config.yaml
dataset: "dead-leaves pictures: piles of overlapping shapes"
conditioning: "text"
text_encoder_head_dim: 16
text_encoder_bias: "none"
text_encoder_qk_norm: false
upsampling: "transposed_conv"
residual_init: "none"
lr: 0.0018
shampoo_beta: 0.95
grad_clip: 0.5
steps: 14300
final_lr_fraction: 0
weight_decay: 0.0
Rows from block 2 of the text encoder, named by matrix and row number. Rows with one number belong to one attention dimension. Each number is 200 + 30 x the weight over its row's rms, rounded and kept within 0 to 999. All counts start at 0. After the name is the row's rms in percent of the matrix's.
# v: attention query, key and value (stacked) (text_encoder.blocks.2.attn.qkv.weight, 960x320, the v third), inputs 0-106
# proj: attention output (text_encoder.blocks.2.attn.proj.weight, 320x320, transposed), outputs 0-106
v.224,110,176,177,232,226,220,157,184,167,161,214,194,224,178,244,226,218,261,223,266,188,267,206,237,224,217,159,217,207,172,257,197,181,216,222,166,203,185,220,270,192,180,185,248,208,173,168,226,263,182,179,247,227,172,268,232,188,170,263,202,149,232,193,233,152,179,210,144,226,178,215,200,180,281,188,225,224,170,236,198,171,178,198,248,193,200,139,237,210,197,184,192,187,146,193,245,149,205,182,207,180,216,208,226,202,152,180,179
v.225,105,194,205,200,272,189,211,195,197,238,204,186,136,227,224,181,200,201,225,185,233,176,201,157,174,176,240,245,233,220,221,230,164,206,202,180,191,220,217,211,235,214,164,203,244,135,197,184,172,237,219,238,189,185,205,196,221,202,188,207,239,210,217,225,192,188,191,207,185,179,163,164,225,153,175,229,216,182,257,176,187,246,208,237,221,244,205,247,160,218,247,236,210,237,220,220,213,139,181,233,273,189,198,160,195,223,224,198
v.226,104,132,189,236,189,202,165,223,244,193,217,217,211,167,215,221,228,166,224,150,182,187,202,241,171,199,195,200,243,157,224,215,172,258,207,157,167,216,151,217,205,197,223,208,223,207,240,203,197,186,208,191,224,259,212,206,179,193,238,212,222,194,191,240,182,204,154,155,167,159,186,178,170,244,182,211,240,211,150,146,191,195,158,251,238,176,142,151,156,231,173,213,166,222,180,236,189,207,233,218,221,202,198,221,251,147,232,194
v.227,116,142,216,225,163,192,238,213,238,209,214,133,219,217,281,140,158,192,202,203,258,166,209,222,215,172,239,223,155,195,260,199,143,185,202,232,205,232,218,158,141,151,200,200,218,157,199,155,196,172,182,255,207,191,219,227,203,227,221,205,180,206,191,149,158,185,236,208,234,227,180,171,188,219,247,181,217,219,176,148,144,230,231,188,208,234,171,262,178,222,221,227,255,171,192,214,169,152,199,224,257,187,214,148,283,185,181,214
v.228,111,229,217,171,234,230,201,223,212,175,167,184,143,203,182,187,155,167,190,234,182,224,219,186,155,198,270,211,188,181,164,195,187,189,188,258,244,193,221,194,183,192,213,226,164,190,247,198,194,142,175,156,229,206,175,208,221,187,186,198,159,149,187,163,184,178,241,131,231,215,210,192,241,175,178,177,189,230,255,209,224,200,154,180,213,181,206,142,216,143,219,225,224,244,225,186,247,200,165,228,249,175,225,179,202,220,243,245
v.229,112,198,229,184,220,171,170,180,243,255,165,165,155,158,220,186,179,175,169,198,252,150,227,218,166,182,182,239,175,244,225,193,194,213,219,200,186,249,160,205,219,191,197,235,246,210,210,202,198,256,189,201,127,208,164,209,211,225,236,234,224,204,146,175,219,200,163,206,163,177,185,167,183,208,195,207,223,179,153,209,213,198,197,150,182,202,162,232,159,212,181,194,179,145,227,215,186,213,175,166,277,197,213,192,220,214,225,208
v.230,106,170,226,200,150,225,216,211,166,227,158,199,151,165,250,189,146,171,201,153,196,151,149,126,195,221,228,236,220,216,202,182,225,104,196,221,178,211,185,215,254,183,188,221,181,163,193,256,145,182,254,219,224,204,195,231,169,174,155,232,165,165,190,173,175,195,157,213,221,178,160,217,208,210,211,215,147,222,235,206,199,190,213,165,167,201,211,195,198,179,208,199,175,196,167,206,206,184,157,215,224,218,222,156,216,178,195,205
v.231,098,237,186,207,250,186,178,215,193,175,241,236,189,200,175,213,158,240,213,222,204,152,156,172,219,219,199,234,174,210,165,216,218,251,202,190,216,187,232,187,222,218,190,155,208,254,184,167,151,176,199,215,166,178,252,265,237,174,190,187,173,194,199,210,205,210,198,239,234,187,144,190,189,212,184,258,221,208,182,233,215,190,181,217,169,153,218,254,216,182,182,163,183,169,190,225,255,187,218,179,193,168,181,238,213,194,212,192
v.232,118,176,159,176,176,167,182,236,201,218,246,208,200,157,276,185,190,218,217,185,176,261,189,250,218,229,210,206,185,139,184,226,213,211,215,173,173,210,176,262,175,246,175,141,205,176,166,193,261,182,164,201,253,153,238,222,188,206,167,213,228,218,204,272,179,177,215,240,204,222,229,143,176,235,165,183,231,230,222,164,172,221,131,238,178,163,232,193,227,202,156,175,212,196,205,161,184,176,206,197,178,154,182,176,180,260,206,180
v.233,103,202,252,178,188,226,202,181,186,176,253,204,181,200,142,202,202,257,196,141,217,209,211,230,142,195,208,207,225,198,198,204,172,142,196,252,188,232,206,207,197,183,228,222,245,241,192,220,194,173,161,223,157,254,172,173,182,198,187,214,303,210,169,152,207,223,183,224,152,147,182,190,274,239,215,147,196,195,224,220,202,201,248,239,180,189,242,210,188,237,218,222,230,179,201,198,194,220,199,211,165,194,229,227,156,188,161,204
v.234,108,224,179,190,226,230,187,218,165,126,201,178,186,183,120,248,188,215,251,225,181,230,175,168,273,174,235,157,209,223,134,196,200,165,213,199,202,202,218,241,243,212,205,215,213,204,261,165,155,210,261,157,224,242,175,153,136,233,214,238,178,178,246,206,225,195,254,195,224,208,223,209,228,171,140,202,231,219,215,227,199,179,213,220,195,219,219,164,156,202,198,184,220,179,201,185,260,170,227,215,215,224,199,204,206,179,169,161
v.235,095,223,150,222,186,251,218,174,254,182,199,175,226,172,183,257,229,254,138,171,199,149,237,136,175,235,234,188,243,169,184,191,217,199,209,180,225,231,212,219,239,245,205,183,200,206,233,213,177,199,171,148,241,272,214,168,166,233,196,193,232,181,246,214,246,193,211,188,160,217,197,269,231,161,151,180,198,188,127,231,197,179,261,192,206,229,250,162,233,191,250,213,176,220,202,172,272,166,203,206,219,174,169,149,196,184,215,222
v.236,110,190,218,217,206,245,144,181,163,210,171,215,235,217,196,128,223,213,191,208,198,227,232,154,211,199,234,198,174,165,173,206,169,178,210,229,209,253,216,181,190,188,237,232,193,216,230,194,195,185,229,174,147,202,234,124,155,150,202,242,197,172,157,231,195,189,213,155,248,227,194,224,203,240,250,264,154,235,171,198,207,208,214,199,197,202,199,191,160,239,186,139,182,213,205,240,217,199,185,185,170,194,250,155,229,197,179,261
v.237,092,191,172,178,182,211,193,195,161,235,213,213,194,142,197,208,240,213,207,172,193,224,199,201,185,178,203,175,235,190,235,208,245,189,178,162,159,165,191,194,256,226,135,190,173,209,166,211,181,201,251,151,194,185,216,158,203,226,241,195,169,186,194,199,251,194,213,279,232,195,165,204,207,154,155,179,157,181,223,173,194,230,214,214,217,178,178,248,187,211,171,202,236,208,202,227,238,222,242,181,160,163,189,211,182,148,163,190
v.238,098,205,138,188,239,169,132,176,125,196,201,182,168,206,211,229,166,196,207,187,187,178,208,198,171,146,252,181,163,230,173,203,203,233,183,232,192,195,230,224,182,242,209,238,163,205,172,204,196,213,202,167,196,177,171,186,226,227,134,168,216,220,194,195,235,210,199,192,227,189,209,202,202,167,215,147,169,242,163,247,223,221,245,240,213,212,224,158,226,166,189,161,184,239,190,143,242,228,224,242,144,176,220,184,194,189,185,251
proj.224,115,217,193,243,201,235,201,191,197,225,206,206,185,182,183,214,197,235,274,206,234,165,239,174,189,178,167,178,201,249,147,231,184,242,155,243,206,189,194,190,167,201,183,189,235,232,260,187,227,197,154,142,203,245,167,195,250,204,152,185,179,239,169,200,200,249,207,229,178,228,238,176,169,172,243,147,176,202,243,155,226,199,131,136,193,179,217,137,156,180,208,242,240,226,186,183,223,182,170,160,201,168,193,199,199,211,237,203
proj.225,098,217,216,191,160,221,133,203,236,227,170,214,209,218,183,201,222,192,139,180,263,217,211,169,222,267,124,185,144,192,164,154,261,247,235,246,208,149,150,185,142,254,216,172,202,209,240,196,208,191,169,173,238,154,270,167,192,214,171,205,182,224,178,194,205,214,244,248,176,160,212,220,197,186,186,276,168,241,240,246,158,182,172,176,233,194,173,215,217,193,226,206,259,197,238,169,207,203,169,177,173,194,172,190,200,191,154,268
proj.226,102,205,223,227,149,261,239,218,210,241,146,223,186,203,217,230,189,195,232,202,201,174,197,190,209,226,217,175,235,213,170,143,184,226,222,193,175,207,214,197,199,225,172,228,192,225,228,191,233,202,223,169,219,234,156,182,196,188,140,182,184,196,203,204,172,167,225,243,216,225,184,196,265,147,231,216,207,210,183,179,205,190,233,197,184,168,222,197,211,248,195,148,191,216,182,182,219,151,250,187,154,191,227,148,168,185,231,175
proj.227,111,211,209,198,205,188,209,245,151,207,154,245,255,177,256,174,211,189,206,251,189,252,205,197,229,233,189,170,224,178,194,201,141,215,210,132,201,186,173,199,228,187,132,233,194,160,235,200,205,148,176,189,187,238,193,233,215,204,151,160,164,231,190,238,181,183,204,215,187,228,188,257,169,226,187,196,231,137,190,221,195,201,216,202,204,205,231,157,230,140,218,139,238,270,166,186,169,194,230,203,193,241,170,221,228,163,178,190
proj.228,108,184,220,186,232,199,155,266,188,236,207,230,216,207,146,205,236,266,159,213,179,131,224,174,221,213,161,214,162,129,191,233,257,213,205,235,205,214,203,263,178,237,240,183,184,198,115,161,137,183,197,237,219,178,208,253,192,160,213,235,222,191,207,220,175,166,137,215,220,137,177,219,157,182,192,249,201,161,195,250,143,217,194,223,249,231,190,183,157,206,221,177,184,184,207,203,193,197,191,185,202,212,235,213,242,184,190,216
proj.229,111,208,207,209,148,210,167,170,135,261,174,217,266,213,231,175,198,202,210,261,195,172,203,217,263,186,227,211,220,191,259,189,162,200,214,187,172,202,160,261,190,163,204,192,186,221,273,253,228,216,188,163,188,242,149,224,185,175,173,229,175,210,221,222,154,189,145,211,184,191,204,220,247,226,173,198,203,190,156,215,184,143,229,251,175,188,163,219,220,166,197,153,203,254,162,179,234,276,234,193,187,210,175,201,178,186,168,153
proj.230,105,225,233,215,225,166,147,223,201,167,278,221,236,264,211,231,226,161,157,255,232,211,215,245,211,237,141,209,167,248,161,153,255,149,222,193,233,167,246,195,174,247,216,132,174,187,245,222,205,175,225,238,219,149,223,204,199,180,202,165,178,247,167,217,166,225,242,180,204,255,250,164,161,141,179,160,193,176,245,199,186,202,219,235,201,173,215,186,215,164,165,213,223,211,181,155,195,207,264,173,206,202,201,161,195,227,157,171
proj.231,112,234,192,183,189,205,176,169,193,249,171,195,191,196,146,216,167,163,175,217,249,200,176,214,166,163,172,174,193,244,214,196,259,222,206,219,203,213,231,229,208,193,181,184,174,249,198,168,204,220,153,198,190,221,207,227,271,217,186,187,209,174,148,169,180,208,252,176,173,211,236,202,143,156,170,161,257,218,237,146,214,185,191,172,207,216,219,230,220,194,199,209,218,209,175,171,175,193,172,187,202,170,220,164,174,216,216,196
proj.232,113,194,209,262,237,179,291,212,210,208,260,213,229,255,173,243,179,205,202,197,207,192,232,250,202,183,192,203,200,244,194,195,257,204,226,153,187,183,174,142,218,193,215,213,192,172,215,168,163,233,230,184,250,187,231,183,226,228,141,190,207,202,202,195,209,189,241,163,197,244,214,179,217,219,215,193,224,146,173,186,207,220,220,160,222,229,215,209,187,197,211,200,212,193,243,175,195,149,182,213,156,176,209,245,212,137,221,164
proj.233,113,186,173,144,206,179,177,227,225,196,173,181,188,191,227,181,237,206,153,222,179,225,228,147,267,191,217,217,197,135,250,231,142,264,242,183,213,236,214,183,246,182,203,207,228,217,150,163,221,259,176,142,187,207,246,224,218,196,198,183,188,197,197,207,215,233,180,184,151,214,182,186,204,206,180,178,219,162,171,221,207,208,233,195,172,249,142,242,260,131,214,234,199,164,167,222,222,200,132,171,159,238,144,216,159,227,178,259
proj.234,109,220,176,196,197,217,143,204,221,205,200,188,196,247,244,180,207,164,180,191,233,205,215,185,120,207,257,222,184,152,178,197,187,221,185,234,208,225,200,197,163,237,164,189,206,213,130,169,196,143,170,183,220,179,216,139,207,170,204,185,232,243,239,190,253,240,207,220,197,204,158,190,145,211,253,231,205,252,180,196,214,239,209,179,193,200,167,214,182,220,176,197,133,229,179,215,163,169,211,165,250,207,257,207,190,216,221,215
proj.235,094,197,209,164,171,178,167,202,211,189,210,200,210,224,201,194,199,197,225,235,227,214,146,231,227,189,227,232,216,186,198,228,168,140,192,194,232,241,216,206,229,193,199,169,246,183,185,160,233,144,211,222,185,160,261,203,258,171,192,152,234,195,263,150,171,224,194,175,200,232,183,222,212,183,221,223,256,236,166,167,157,219,218,261,188,182,190,227,216,221,191,242,154,158,234,240,182,207,258,253,190,196,207,245,208,170,178,211
proj.236,107,176,184,224,190,170,167,273,143,190,180,179,197,184,185,149,189,188,193,140,207,218,234,247,197,240,199,204,235,194,147,209,176,181,171,200,161,181,241,212,213,183,190,225,181,206,195,194,198,204,180,203,203,227,186,146,190,171,196,186,135,227,195,205,240,169,213,216,190,189,197,191,193,187,240,185,147,161,259,253,178,224,216,165,209,246,203,143,243,192,206,219,218,208,176,195,206,163,190,173,195,261,200,225,214,183,190,175
proj.237,096,219,178,223,205,212,201,192,192,180,171,171,196,195,206,160,216,158,163,168,160,186,235,221,205,155,244,200,219,204,152,179,188,198,196,223,201,125,172,217,248,183,148,236,210,210,197,219,189,216,179,203,241,193,186,141,163,176,211,198,252,221,228,202,179,191,171,180,180,176,226,228,170,185,254,240,206,218,195,178,191,237,193,179,178,190,232,185,147,230,142,209,165,180,222,194,208,122,222,199,203,186,204,173,217,198,199,252
proj.238,087,155,232,170,244,207,186,179,261,183,241,217,174,152,227,171,196,173,170,190,221,197,180,204,182,194,261,252,187,211,195,233,224,157,199,176,182,222,183,180,210,193,246,181,166,230,161,232,198,181,204,235,150,192,206,166,176,241,232,192,192,165,186,189,239,178,225,186,150,168,238,161,237,179,208,256,198,161,256,219,238,151,182,214,210,215,159,243,156,185,226,247,152,229,243,270,210,175,191,190,232,244,227,198,199,212,239,236